Rows from block 7 of a small self-supervised audio encoder (BEST-RQ), named by matrix and row number. Rows with one number belong to one channel. Each number is 200 + 40 x the weight over its row's rms, rounded and kept within 0 to 999. All counts start at 0.
After each channel's rows are labels from the 100 clips, of 14976, where the channel reaches its highest value: "responds to" is what is common among them. Only what is clearly more common there than usual is listed. The data: Morse code for random letters and digits, with fading, noise and interfering tones. In brackets: how many of the 100, against the usual share in percent.
# convs1: first pointwise conv (model.blocks.7.convs.1.weight, 144x144x1), inputs 0-143
# convs3: second pointwise conv (model.blocks.7.convs.3.weight, 144x144x1, transposed), outputs 0-143

convs1.112,228,200,240,200,200,200,200,151,227,236,200,274,200,200,158,245,215,177,200,233,200,238,98,200,162,200,124,200,264,148,217,247,200,200,200,197,200,272,123,200,177,200,158,246,151,200,200,200,200,200,200,196,150,133,200,178,196,141,200,148,75,161,210,141,212,200,149,200,200,267,239,167,200,166,196,66,239,188,200,200,224,200,256,200,191,214,200,197,235,200,200,200,200,200,280,250,200,200,304,162,154,200,264,149,191,297,200,211,200,200,200,194,154,220,200,200,225,200,184,200,200,200,200,237,131,84,216,200,184,149,250,200,128,282,139,200,254,244,200,137,178,258,192,200
convs3.112,200,200,274,200,276,200,159,178,200,238,232,146,200,200,232,200,200,200,200,225,233,268,180,200,200,200,307,200,200,200,134,200,132,200,200,174,200,239,200,154,200,140,200,200,147,200,200,200,200,197,200,200,260,230,301,200,265,200,200,134,200,129,200,278,200,286,200,200,200,200,200,231,200,200,267,255,177,132,265,246,159,200,200,181,200,200,200,89,92,171,149,200,200,232,160,200,200,152,198,200,226,251,193,252,143,62,242,200,200,200,286,256,145,200,200,236,200,234,140,156,200,238,200,174,200,176,200,200,200,189,222,200,148,151,166,170,200,216,113,159,259,200,200,241
responds to: mains hum (41 vs 20); clipping (31 vs 7.7)

convs1.85,200,200,179,200,219,140,229,247,200,171,313,211,200,152,122,266,231,200,150,275,200,200,200,200,200,200,245,200,200,220,165,200,200,200,277,200,52,207,242,264,208,183,200,345,200,200,200,200,280,205,129,197,230,254,231,200,182,200,200,232,200,200,144,200,200,171,153,222,200,200,209,169,201,200,200,163,231,200,200,243,154,200,185,202,200,200,232,198,180,200,150,200,200,200,207,330,235,217,200,177,178,255,200,177,212,235,217,200,200,169,250,311,338,282,259,163,267,200,200,145,200,173,200,200,143,250,200,200,200,200,200,255,200,200,200,200,200,200,200,200,200,200,129,200
convs3.85,255,208,200,214,237,160,233,167,222,207,128,200,200,237,200,200,200,200,200,291,200,200,200,200,130,200,114,200,110,257,200,200,200,143,180,200,200,240,274,224,200,200,222,304,200,242,200,285,238,141,233,147,200,200,200,200,200,213,266,218,127,200,165,200,255,200,200,200,242,200,119,200,200,245,200,200,138,200,280,200,230,338,228,177,200,200,200,200,200,200,317,185,200,141,200,208,200,200,319,229,200,197,200,200,200,257,152,232,200,200,200,108,200,200,259,271,200,216,200,205,131,200,207,257,236,222,200,234,200,232,134,200,200,200,200,231,186,247,121,200,143,200,200,175
responds to: reverberation (80 vs 15); mains hum (52 vs 20)

convs1.70,110,200,143,200,121,171,253,200,200,200,200,200,200,243,200,200,289,200,200,200,179,200,267,171,200,200,117,200,200,200,276,200,200,220,200,200,200,0,182,200,200,200,200,100,306,253,200,218,200,200,200,200,123,200,200,200,200,200,272,200,230,200,154,200,200,174,164,200,100,200,140,221,180,200,234,200,200,200,200,200,200,221,200,200,200,244,200,200,200,200,190,200,200,123,214,211,239,215,200,200,200,200,163,200,200,207,200,200,200,200,200,200,200,200,217,251,200,126,200,200,200,200,269,232,200,200,200,211,126,200,183,200,200,145,200,200,243,200,200,200,181,200,200,231
convs3.70,269,252,200,244,150,200,161,163,145,200,225,233,200,200,200,200,200,200,200,267,200,200,200,265,200,166,189,151,216,200,207,160,114,200,202,241,200,219,227,120,184,200,200,200,200,200,224,254,200,200,252,200,251,200,200,274,271,200,206,200,278,200,236,169,165,228,161,188,151,147,167,200,133,200,139,189,124,200,209,200,307,200,200,238,177,200,210,141,200,200,209,246,228,200,265,200,200,76,281,200,200,309,273,200,279,200,200,109,200,173,182,200,119,218,166,170,257,200,200,266,200,264,165,200,148,200,200,237,158,200,250,158,188,200,156,200,108,131,165,200,200,190,200,200
responds to: tone: middle (77 vs 33.5); mains hum (61 vs 20)

convs1.59,200,200,227,200,200,200,200,204,154,200,200,200,200,200,221,200,152,200,290,200,200,289,200,277,175,157,263,200,128,191,200,244,200,235,192,200,200,200,200,200,278,259,254,243,130,171,181,200,234,200,200,200,220,184,239,281,203,165,125,200,200,226,232,228,149,280,200,280,200,191,200,200,200,200,122,200,200,156,144,234,224,220,200,200,189,200,181,200,277,236,219,200,143,250,186,200,211,221,214,200,200,244,200,163,200,155,215,53,193,164,200,195,200,173,200,200,78,200,200,209,200,200,200,102,200,200,281,200,116,200,278,200,168,200,278,254,159,200,200,168,215,311,144,148
convs3.59,140,200,200,200,200,200,200,200,294,200,177,200,260,290,190,200,207,200,200,255,200,200,200,200,200,200,157,200,200,200,200,111,243,200,200,200,143,200,200,119,83,200,126,200,242,283,200,200,200,238,237,200,200,187,200,200,200,241,267,226,157,200,200,200,200,200,124,117,130,200,200,200,213,200,216,221,200,268,190,200,185,200,308,200,200,172,200,162,183,274,200,200,200,286,200,248,200,138,222,200,200,168,200,200,262,285,200,200,105,200,200,190,251,194,169,185,285,200,200,134,200,200,200,251,200,200,200,250,200,200,200,200,200,220,361,200,200,200,228,241,134,104,167,200
responds to: reverberation (88 vs 15)

convs1.23,102,327,268,200,200,215,200,211,220,200,123,261,200,200,152,200,189,200,200,219,200,200,184,200,174,200,200,193,269,200,200,200,177,200,200,144,183,234,200,200,200,200,200,200,200,200,233,200,162,179,200,299,237,143,103,131,168,231,295,200,200,199,328,200,200,249,200,200,178,200,200,200,155,200,200,200,171,126,200,200,200,139,211,216,200,267,200,200,210,200,200,200,200,200,200,165,200,200,200,200,139,200,200,200,200,238,200,160,200,89,244,200,200,186,202,207,245,195,155,200,200,174,200,200,182,200,200,200,404,200,197,200,200,200,200,205,200,200,200,210,239,275,223,340
convs3.23,210,189,200,200,200,200,200,150,250,200,177,262,163,200,200,155,204,200,200,200,146,200,200,264,200,200,200,200,238,211,200,200,200,200,200,200,200,151,196,200,200,200,200,200,200,247,200,200,192,200,125,200,144,200,275,176,200,200,200,159,174,216,265,136,314,199,220,200,133,200,115,152,136,200,254,178,177,198,200,200,139,153,200,200,285,200,101,230,200,200,200,200,125,200,262,200,296,294,200,200,129,101,200,150,222,200,200,282,107,339,200,200,200,200,200,225,136,186,200,200,200,200,200,200,200,271,248,113,255,250,200,200,140,204,232,200,169,200,200,200,222,200,266,141
responds to: tone: middle (68 vs 33.5)

convs1.54,200,148,200,200,248,175,200,200,200,205,159,136,200,200,200,273,200,216,197,170,200,200,200,158,200,205,200,169,200,200,200,207,234,204,246,151,200,240,200,223,200,200,247,200,153,257,200,265,200,229,183,157,200,200,229,152,200,115,200,200,130,200,200,200,251,200,47,200,200,200,200,117,200,196,281,142,178,184,164,156,200,200,212,200,140,234,200,110,139,185,200,200,200,184,333,200,200,123,133,261,235,263,200,168,220,200,165,160,137,200,179,200,200,247,170,200,200,200,245,200,269,157,151,200,233,200,133,106,277,243,200,202,150,227,192,200,200,200,124,200,200,106,260,135
convs3.54,102,200,200,143,200,200,248,183,200,200,200,200,200,200,200,200,200,200,200,293,256,200,200,200,206,200,259,200,150,261,180,200,200,200,264,200,228,200,221,200,200,200,212,130,200,200,261,160,200,165,131,200,160,124,200,200,200,200,288,263,200,161,200,200,200,81,209,200,289,200,239,200,294,315,200,200,267,139,200,200,200,200,200,153,200,200,200,200,121,200,165,200,99,269,200,192,200,254,148,200,200,126,172,200,200,199,109,200,256,200,200,155,200,200,164,165,290,200,200,171,200,136,198,200,184,100,200,189,200,200,270,200,200,200,200,130,163,151,238,200,261,247,200,200
responds to: mains hum (69 vs 20); tone: high (63 vs 33.4); reverberation (56 vs 15)

convs1.8,218,196,200,200,222,200,200,238,318,200,200,200,244,160,200,200,200,200,157,200,228,200,150,200,200,200,200,324,201,282,200,177,200,195,199,200,189,200,236,200,160,163,305,200,165,236,200,276,232,248,208,171,132,224,200,154,313,177,200,193,168,200,200,200,251,137,200,194,200,200,212,129,200,235,224,184,127,129,162,155,252,200,200,311,179,267,200,200,200,200,145,204,200,200,200,170,132,129,200,200,241,241,253,165,200,175,200,200,200,97,222,200,277,200,200,200,200,173,200,139,208,215,181,200,120,200,238,200,200,200,234,162,337,198,263,243,200,184,200,252,200,200,137,213
convs3.8,229,200,194,200,216,127,141,222,200,171,170,200,240,276,200,162,167,166,200,238,200,200,186,290,197,236,200,265,245,222,200,200,186,200,200,200,200,200,131,200,150,219,200,200,297,200,200,226,199,238,201,117,239,200,200,133,159,152,200,200,128,267,200,200,269,200,243,200,200,200,185,265,183,200,200,200,200,200,164,200,200,200,200,267,107,200,200,273,138,266,214,200,200,218,200,200,200,170,142,160,233,132,224,200,268,200,210,267,270,217,200,200,275,158,200,200,200,200,151,200,276,162,173,169,200,80,200,173,179,247,284,200,305,200,200,80,200,224,220,116,174,200,200,200
responds to: tone: high (81 vs 33.4); reverberation (79 vs 15); mains hum (52 vs 20)

convs1.49,99,325,177,210,200,200,288,200,283,200,200,226,200,200,89,138,200,200,193,200,142,200,200,258,200,143,200,200,199,200,177,200,161,166,200,207,215,230,200,195,143,200,200,200,219,200,267,200,200,282,185,200,200,121,167,120,200,200,284,209,200,172,200,200,200,200,200,213,200,200,165,200,110,211,200,92,200,134,296,200,200,124,200,177,276,298,200,200,200,200,200,200,165,146,204,258,200,200,200,200,139,162,200,208,200,200,259,226,200,200,130,201,200,200,200,215,200,250,200,171,200,200,200,182,142,200,182,230,309,200,200,124,294,200,200,200,200,175,247,200,200,200,237,264
convs3.49,211,200,200,206,209,200,200,163,200,217,200,269,200,186,182,141,200,200,200,200,42,192,200,339,200,200,200,200,273,258,200,213,200,200,266,200,200,120,200,200,200,110,200,200,225,200,200,200,200,166,154,200,128,200,267,179,200,200,103,169,138,292,275,125,239,226,200,256,143,200,200,93,134,200,200,200,200,205,200,253,200,154,165,200,245,200,116,215,200,250,200,160,200,200,237,225,278,200,200,200,200,200,190,200,200,200,200,260,128,264,152,174,200,200,200,200,241,200,200,200,289,160,200,200,200,289,200,129,264,249,200,183,200,200,216,200,200,200,175,200,200,200,200,200
responds to: tone: middle (90 vs 33.5); mains hum (43 vs 20)

convs1.17,200,200,200,179,192,200,207,209,311,262,245,200,126,231,200,200,200,170,149,213,200,200,131,200,200,200,140,200,200,206,200,200,83,200,200,217,200,200,200,174,200,200,210,200,200,200,200,200,240,200,200,200,154,200,239,275,272,229,200,200,142,200,288,200,190,210,163,200,118,244,232,200,216,218,200,267,200,200,200,200,214,200,200,200,196,200,200,200,200,200,310,200,231,102,200,200,55,281,200,152,200,183,200,200,200,165,314,131,236,153,195,168,236,166,200,121,200,137,200,323,250,202,200,136,235,198,200,226,200,200,200,200,247,143,194,275,200,144,200,256,200,245,156,200
convs3.17,200,283,200,200,200,215,218,200,200,288,200,200,200,200,200,200,200,200,126,200,151,200,296,200,200,145,200,301,200,200,200,200,200,169,200,200,200,218,228,200,200,200,267,200,302,203,243,234,200,200,200,247,300,200,124,280,240,161,269,126,255,169,302,200,200,128,199,200,261,200,269,200,200,278,280,200,200,200,200,200,222,138,246,200,200,200,200,163,200,167,242,214,200,258,200,200,200,228,200,200,103,200,200,146,200,253,200,182,200,200,200,200,200,200,223,200,200,282,200,330,246,212,145,200,200,200,200,275,144,169,195,213,172,236,200,227,172,200,200,232,200,124,200,275
responds to: reverberation (52 vs 15); mains hum (42 vs 20)

convs1.7,178,342,129,190,134,200,230,200,200,200,223,200,200,200,200,172,106,200,149,200,101,145,123,128,200,152,200,200,200,152,200,233,200,200,234,140,256,189,190,138,200,182,200,166,200,155,200,187,164,212,175,200,200,303,200,125,200,200,200,200,200,243,246,200,247,200,200,236,124,200,213,206,200,200,200,241,111,188,200,259,200,200,200,200,216,197,200,200,200,173,200,200,200,200,93,200,156,202,205,200,244,281,254,200,200,200,200,149,239,200,288,200,200,200,220,200,200,246,290,200,177,200,200,200,213,109,200,120,122,200,200,271,207,200,206,84,200,275,200,201,167,200,162,200
convs3.7,219,200,200,200,200,200,173,200,200,200,200,200,200,200,227,200,200,238,200,200,151,200,200,156,262,200,200,200,200,200,200,200,200,200,230,200,200,200,243,233,231,200,200,254,246,234,291,309,258,200,248,160,200,256,186,200,261,200,200,200,225,140,139,200,200,257,258,200,215,183,205,188,263,183,200,200,200,200,288,295,255,200,200,200,106,246,295,171,200,251,200,200,268,158,272,259,89,200,269,246,200,313,200,200,289,200,200,200,200,200,260,304,108,200,200,281,200,200,148,200,200,200,200,164,200,175,158,234,158,263,200,200,200,162,200,259,200,130,200,150,200,236,200,200
responds to: mains hum (83 vs 20)

convs1.74,101,200,171,178,200,200,228,200,200,200,200,200,200,232,200,161,200,128,200,280,200,251,245,171,200,249,191,200,190,200,200,137,227,200,200,235,222,200,150,172,181,200,200,211,241,206,89,200,189,127,253,200,237,200,200,237,335,216,200,245,224,162,200,200,249,200,200,200,200,137,175,200,200,200,200,200,79,250,200,259,256,200,151,200,182,167,200,185,115,225,200,200,200,200,211,200,200,217,230,247,200,277,137,178,200,130,200,200,210,159,139,200,200,191,200,224,200,200,200,203,200,211,200,200,200,202,200,200,200,215,231,200,200,200,200,186,200,88,157,200,91,200,200,0
convs3.74,223,200,216,211,118,255,200,200,228,200,183,214,200,196,275,189,181,253,200,200,200,200,86,157,64,200,200,239,251,200,147,309,200,200,200,200,304,198,200,232,235,282,245,261,200,200,145,162,156,254,200,200,184,261,200,200,200,200,200,188,97,200,223,203,163,200,279,242,200,267,200,200,200,160,200,200,151,179,200,200,199,131,272,170,200,122,200,200,185,221,200,200,200,200,217,200,234,200,184,191,243,200,200,200,254,200,298,200,200,200,147,200,236,200,153,200,250,292,200,166,200,262,200,158,200,261,281,200,200,200,269,198,200,200,217,161,210,239,133,201,200,263,200,265
responds to: mains hum (74 vs 20); tone: high (69 vs 33.4); reverberation (53 vs 15)

convs1.76,317,275,200,248,200,200,200,200,200,200,200,200,204,200,200,162,200,200,200,200,200,200,200,200,200,218,200,200,127,200,215,200,200,201,200,243,263,200,159,200,200,200,200,235,200,200,129,200,125,200,200,183,320,200,195,161,250,117,200,264,200,200,200,200,200,185,200,200,200,138,201,200,200,200,190,154,200,200,200,233,200,200,200,236,259,146,200,204,77,200,200,200,204,200,200,200,137,200,237,202,200,200,200,200,200,200,249,200,159,200,204,200,200,200,200,200,204,216,33,175,225,219,200,200,150,200,200,174,163,266,200,200,200,200,200,4,200,200,110,189,189,200,200,35
convs3.76,200,188,200,200,200,200,200,237,200,239,263,170,200,200,236,200,200,200,200,256,249,238,200,200,135,200,200,211,157,175,200,200,244,234,197,200,200,200,135,232,200,200,241,200,200,200,200,200,189,253,300,177,200,200,157,200,225,200,200,200,209,200,231,291,200,200,240,200,287,255,279,152,272,172,200,153,200,200,118,200,142,188,217,113,200,200,286,200,140,238,200,200,200,164,182,200,200,200,137,200,200,200,200,170,106,200,200,128,200,138,200,206,200,204,200,303,200,200,287,200,200,316,200,216,336,200,200,200,189,200,233,200,257,144,200,134,317,183,200,203,200,200,115,266
responds to: mains hum (80 vs 20); reverberation (44 vs 15)

convs1.31,87,177,200,200,200,260,345,225,229,190,240,298,197,200,277,207,175,200,200,200,252,156,316,146,286,200,203,200,96,200,200,200,200,200,200,308,205,200,194,243,242,200,217,200,262,200,189,200,155,200,171,264,200,200,262,213,269,200,330,247,200,200,200,200,202,200,223,200,137,259,200,285,200,200,200,200,200,200,200,200,200,235,200,203,133,200,200,200,168,224,187,200,200,200,250,169,272,200,200,200,173,270,142,200,200,200,240,200,200,200,200,284,200,200,228,200,200,203,266,200,246,212,231,226,136,200,201,200,190,147,147,200,200,200,200,200,153,200,200,200,135,164,200,134
convs3.31,171,200,200,160,286,200,237,200,200,263,200,200,248,200,262,272,220,153,225,200,243,200,269,243,314,246,200,200,200,200,242,180,200,254,200,129,122,200,200,200,97,193,59,111,200,200,234,200,200,167,260,200,200,197,265,160,200,200,200,200,200,169,149,222,249,200,200,140,200,183,200,200,200,200,155,233,200,269,258,213,149,224,200,200,179,214,200,200,200,191,209,200,129,200,293,200,200,200,132,269,200,242,174,200,103,278,187,200,200,200,231,229,201,200,216,200,124,200,200,200,151,200,200,200,200,145,200,200,212,120,135,146,156,158,200,200,200,252,257,200,273,239,176,200
responds to: reverberation (72 vs 15); tone: high (67 vs 33.4); mains hum (62 vs 20)

convs1.120,117,200,200,200,200,164,200,244,200,323,200,200,287,139,200,200,285,200,200,200,191,200,200,195,153,216,201,193,200,237,200,200,200,200,124,200,200,200,200,200,200,200,216,200,250,194,167,200,200,200,200,200,200,200,262,82,262,200,200,200,264,200,254,201,291,255,233,200,241,200,200,200,153,200,180,280,200,200,200,200,200,157,222,200,200,87,85,200,217,223,240,250,200,200,200,200,265,200,200,200,200,224,175,275,211,155,318,235,262,244,203,200,186,226,200,287,162,189,200,200,131,200,200,200,200,200,200,196,133,288,125,262,150,272,200,200,150,200,180,200,161,164,200,137
convs3.120,162,200,156,192,126,219,166,204,146,37,214,200,240,200,200,174,165,163,200,224,175,193,200,200,238,136,200,184,200,142,188,176,132,216,113,200,171,174,200,148,193,141,133,139,295,200,200,200,200,160,200,200,172,200,136,167,144,200,143,200,200,164,200,125,200,116,200,146,200,200,223,200,110,194,200,200,200,192,169,200,200,200,200,289,156,200,226,200,229,200,129,314,146,200,108,200,200,200,200,200,200,135,200,200,200,200,156,200,200,120,200,222,200,132,168,120,200,179,200,200,200,126,225,200,200,200,152,200,200,200,162,200,200,181,200,304,128,200,244,200,200,164,190,200
responds to: tone: middle (66 vs 33.5)

convs1.50,200,184,200,200,241,139,200,215,200,200,200,200,248,167,207,185,200,128,250,179,200,210,153,134,245,91,178,259,212,194,179,142,200,200,197,200,200,162,247,243,200,274,200,289,186,200,200,254,200,200,212,200,200,135,206,200,302,163,188,200,160,200,200,209,200,148,114,200,200,128,226,132,200,270,158,200,200,200,111,148,200,200,200,167,200,204,200,182,260,200,135,291,200,160,200,200,200,106,200,180,200,240,147,239,221,226,200,200,263,200,200,200,200,265,200,263,277,119,200,202,200,79,200,200,240,248,200,217,200,200,200,200,266,200,288,236,200,149,179,247,200,231,128,146
convs3.50,350,200,252,142,159,200,161,200,200,200,200,200,200,200,156,200,243,181,149,200,200,178,326,200,104,200,200,200,176,200,200,200,200,200,130,200,238,283,200,200,200,160,204,272,217,200,200,146,200,200,166,211,200,200,197,153,200,146,200,154,200,278,248,178,200,135,200,216,201,200,200,250,200,200,200,144,242,269,112,93,199,155,153,200,280,200,195,200,191,162,219,170,140,200,200,200,200,230,137,185,200,119,235,200,200,279,200,200,200,200,250,200,200,145,200,200,307,186,200,264,200,147,128,200,200,146,200,144,278,200,200,177,242,262,200,172,200,211,259,200,196,200,236,200
responds to: mains hum (91 vs 20)

convs1.117,200,200,239,309,200,200,221,200,269,281,222,99,251,135,289,200,111,293,200,292,249,200,200,115,146,150,200,200,245,249,261,173,200,200,284,200,200,200,200,143,200,212,200,154,244,200,200,200,235,317,193,244,145,240,136,212,200,139,200,252,200,147,141,200,200,200,200,181,253,200,200,129,200,204,200,200,138,200,200,262,200,221,200,271,143,198,200,200,243,200,120,193,200,228,200,220,249,161,200,241,200,264,186,200,219,200,200,200,223,200,200,200,200,200,143,200,207,200,200,200,221,200,224,218,229,273,211,141,200,293,200,158,200,200,180,200,200,279,200,200,241,200,200,200
convs3.117,126,200,200,212,200,200,200,200,252,209,201,200,200,200,200,200,200,200,200,200,302,119,200,200,200,200,200,226,200,200,256,200,200,130,278,113,208,236,264,229,232,200,200,200,126,200,200,200,200,200,153,141,200,200,200,229,65,200,200,200,200,151,200,152,236,200,200,285,200,200,200,200,200,200,200,200,137,200,264,200,200,200,200,200,200,221,229,202,200,187,200,211,125,228,200,200,200,200,177,200,146,200,166,200,200,200,200,176,200,200,120,244,200,200,91,200,221,200,230,200,191,200,293,279,82,200,210,200,118,94,200,248,171,228,200,200,200,112,200,200,208,300,343,200
responds to: mains hum (75 vs 20); tone: high (75 vs 33.4); reverberation (54 vs 15)

convs1.25,200,200,200,273,200,200,192,242,202,132,200,200,106,229,200,200,200,179,211,153,200,200,173,200,200,200,200,200,200,210,200,159,253,200,264,224,168,200,139,200,189,154,279,275,219,200,200,200,200,200,192,200,200,200,139,215,264,217,200,289,200,200,131,200,200,200,171,200,200,156,120,200,363,143,200,236,200,89,260,350,116,220,200,218,200,200,200,250,200,200,165,258,200,200,200,264,200,186,217,200,279,200,200,200,200,200,224,159,200,231,200,200,200,200,200,200,268,233,192,262,200,225,200,200,212,178,200,200,200,202,200,320,264,200,186,272,167,292,200,200,198,212,208,261
convs3.25,194,200,200,140,200,200,200,274,192,118,262,200,200,200,200,200,200,146,113,126,289,200,187,161,200,200,200,200,200,275,200,168,200,200,200,200,200,200,200,261,200,200,200,236,200,200,200,200,200,200,270,200,200,200,200,255,200,200,200,140,242,200,200,209,200,200,304,196,273,200,200,200,345,200,200,217,253,200,200,317,200,266,200,200,158,200,305,229,186,200,200,173,200,297,245,200,221,200,200,200,194,200,200,200,208,200,200,200,128,131,200,329,200,127,200,200,200,200,130,219,200,200,244,124,200,200,202,200,200,200,231,201,266,149,200,112,200,171,104,132,200,200,200,200
responds to: tone: high (67 vs 33.4); mains hum (53 vs 20)

convs1.15,189,200,166,200,275,212,199,200,338,209,197,200,200,200,168,153,200,233,255,200,200,200,200,222,162,200,200,230,141,200,200,200,200,286,178,213,200,200,200,200,200,159,200,200,248,200,137,267,200,120,187,200,200,191,87,320,151,200,200,200,256,200,200,181,139,190,136,200,200,248,200,200,189,172,203,107,220,150,161,200,97,241,224,258,256,200,169,200,134,255,200,135,165,200,189,200,186,200,222,156,200,256,200,196,204,200,269,200,200,151,200,169,200,170,200,200,200,200,137,200,97,174,280,274,200,239,200,175,282,174,211,142,239,200,209,200,200,118,200,200,200,238,200,110
convs3.15,200,200,200,200,200,210,251,200,238,145,200,200,200,200,200,200,200,200,190,256,200,200,200,200,241,162,222,200,200,200,200,200,179,238,200,200,220,200,200,164,200,200,149,200,141,200,200,200,200,324,269,244,200,292,142,200,311,261,200,200,140,176,146,200,200,200,200,135,308,223,296,181,200,200,200,200,164,200,200,200,200,168,263,122,244,143,200,161,242,186,200,200,200,200,200,200,267,200,200,164,108,225,145,200,200,168,221,277,200,126,200,259,218,147,200,200,235,314,200,200,121,73,200,200,232,200,200,256,252,200,168,200,200,148,200,200,87,200,163,200,200,200,205,135
responds to: reverberation (69 vs 15); tone: high (61 vs 33.4); mains hum (57 vs 20)

convs1.46,188,200,200,200,200,209,200,167,200,139,185,200,197,200,167,200,200,200,213,205,200,199,260,200,200,115,165,283,133,200,200,174,200,200,159,200,161,156,153,139,329,165,305,305,200,200,200,111,200,201,200,200,176,200,200,185,185,197,253,200,200,243,200,156,200,186,200,257,153,196,138,200,200,200,200,172,200,207,221,200,200,200,290,200,260,199,200,200,157,117,201,130,200,355,242,200,200,341,200,182,200,200,180,109,136,200,200,189,130,200,200,200,282,200,200,203,200,155,200,145,200,200,238,200,142,200,288,204,200,181,204,200,200,200,215,240,201,185,200,200,200,282,200,200
convs3.46,200,302,234,200,200,248,258,200,200,200,200,200,200,162,200,242,209,200,63,301,187,148,200,200,200,200,220,200,181,200,172,225,200,149,200,253,200,142,164,282,240,200,200,270,200,168,223,217,200,271,200,336,161,215,200,200,200,259,170,185,200,200,200,200,200,200,200,200,226,279,247,306,200,220,248,200,200,200,176,200,200,159,200,90,291,200,200,200,340,168,200,200,200,147,200,200,200,200,153,234,209,266,200,200,190,200,245,200,210,253,200,157,200,197,200,287,200,200,200,224,200,294,203,200,200,200,200,226,259,200,197,200,218,153,286,202,200,213,166,200,157,200,252,200
responds to: reverberation (63 vs 15); mains hum (63 vs 20)

convs1.6,200,200,172,151,203,247,200,155,131,205,280,200,311,200,249,200,151,200,200,200,200,226,200,173,132,200,200,200,138,200,196,200,293,284,200,290,143,200,245,200,200,154,168,204,177,242,200,200,275,200,200,287,200,208,153,223,200,200,200,204,154,193,200,200,200,249,200,239,143,200,227,200,200,200,200,200,149,169,112,282,149,226,229,200,164,200,200,200,200,200,257,169,117,200,189,140,200,247,200,169,200,242,200,230,133,257,188,201,167,200,279,200,200,204,197,199,231,303,227,200,315,108,92,166,200,200,200,200,184,200,271,200,191,108,217,200,187,229,200,200,200,200,154,200
convs3.6,169,200,173,200,232,200,126,200,169,249,200,200,200,222,227,240,301,114,200,200,200,257,301,200,227,200,200,106,200,224,234,109,246,200,200,200,124,200,200,200,165,228,69,193,200,252,200,227,238,200,200,270,270,99,149,200,177,153,200,200,212,200,170,231,220,200,200,157,200,148,200,104,132,203,137,200,246,200,200,200,149,200,100,259,200,219,200,188,176,200,200,200,200,190,200,172,200,200,200,289,183,200,200,200,200,291,166,200,148,200,200,200,134,208,200,156,166,131,213,214,200,121,157,245,200,152,145,148,200,141,150,200,200,200,200,200,200,200,278,200,200,200,200,202
responds to: reverberation (81 vs 15); mains hum (47 vs 20)

convs1.115,98,200,200,257,228,264,329,200,200,254,200,240,138,160,97,200,184,200,232,200,167,193,200,179,242,168,200,144,255,200,256,205,200,160,158,164,200,166,153,191,200,194,200,200,321,109,203,214,141,246,200,214,200,235,200,200,216,223,270,200,200,152,248,200,248,274,200,197,200,247,200,232,120,200,161,200,200,200,200,200,239,200,200,200,200,200,200,200,200,139,200,324,232,200,200,200,200,200,208,200,233,200,200,184,200,200,200,265,300,232,283,258,200,235,161,208,160,149,280,200,200,200,224,200,269,201,173,200,156,312,200,200,200,236,200,141,200,200,200,200,158,255,200,201
convs3.115,158,134,156,133,236,200,200,200,200,122,200,200,200,200,204,200,118,200,174,200,200,200,200,200,200,169,200,200,200,200,243,157,200,291,54,200,200,147,160,200,254,200,200,200,241,147,200,178,200,200,200,237,200,167,121,200,200,200,200,200,200,200,148,200,200,200,200,200,200,200,337,200,267,200,200,255,347,200,179,154,113,200,200,200,200,157,171,200,200,200,199,125,96,200,175,200,200,200,119,200,200,101,200,200,186,200,127,243,263,127,222,184,200,168,265,152,200,200,200,274,200,212,200,196,236,200,196,115,276,200,200,169,200,200,200,200,200,212,200,200,200,200,129,200
responds to: tone: middle (66 vs 33.5); mains hum (45 vs 20); clipping (36 vs 7.7)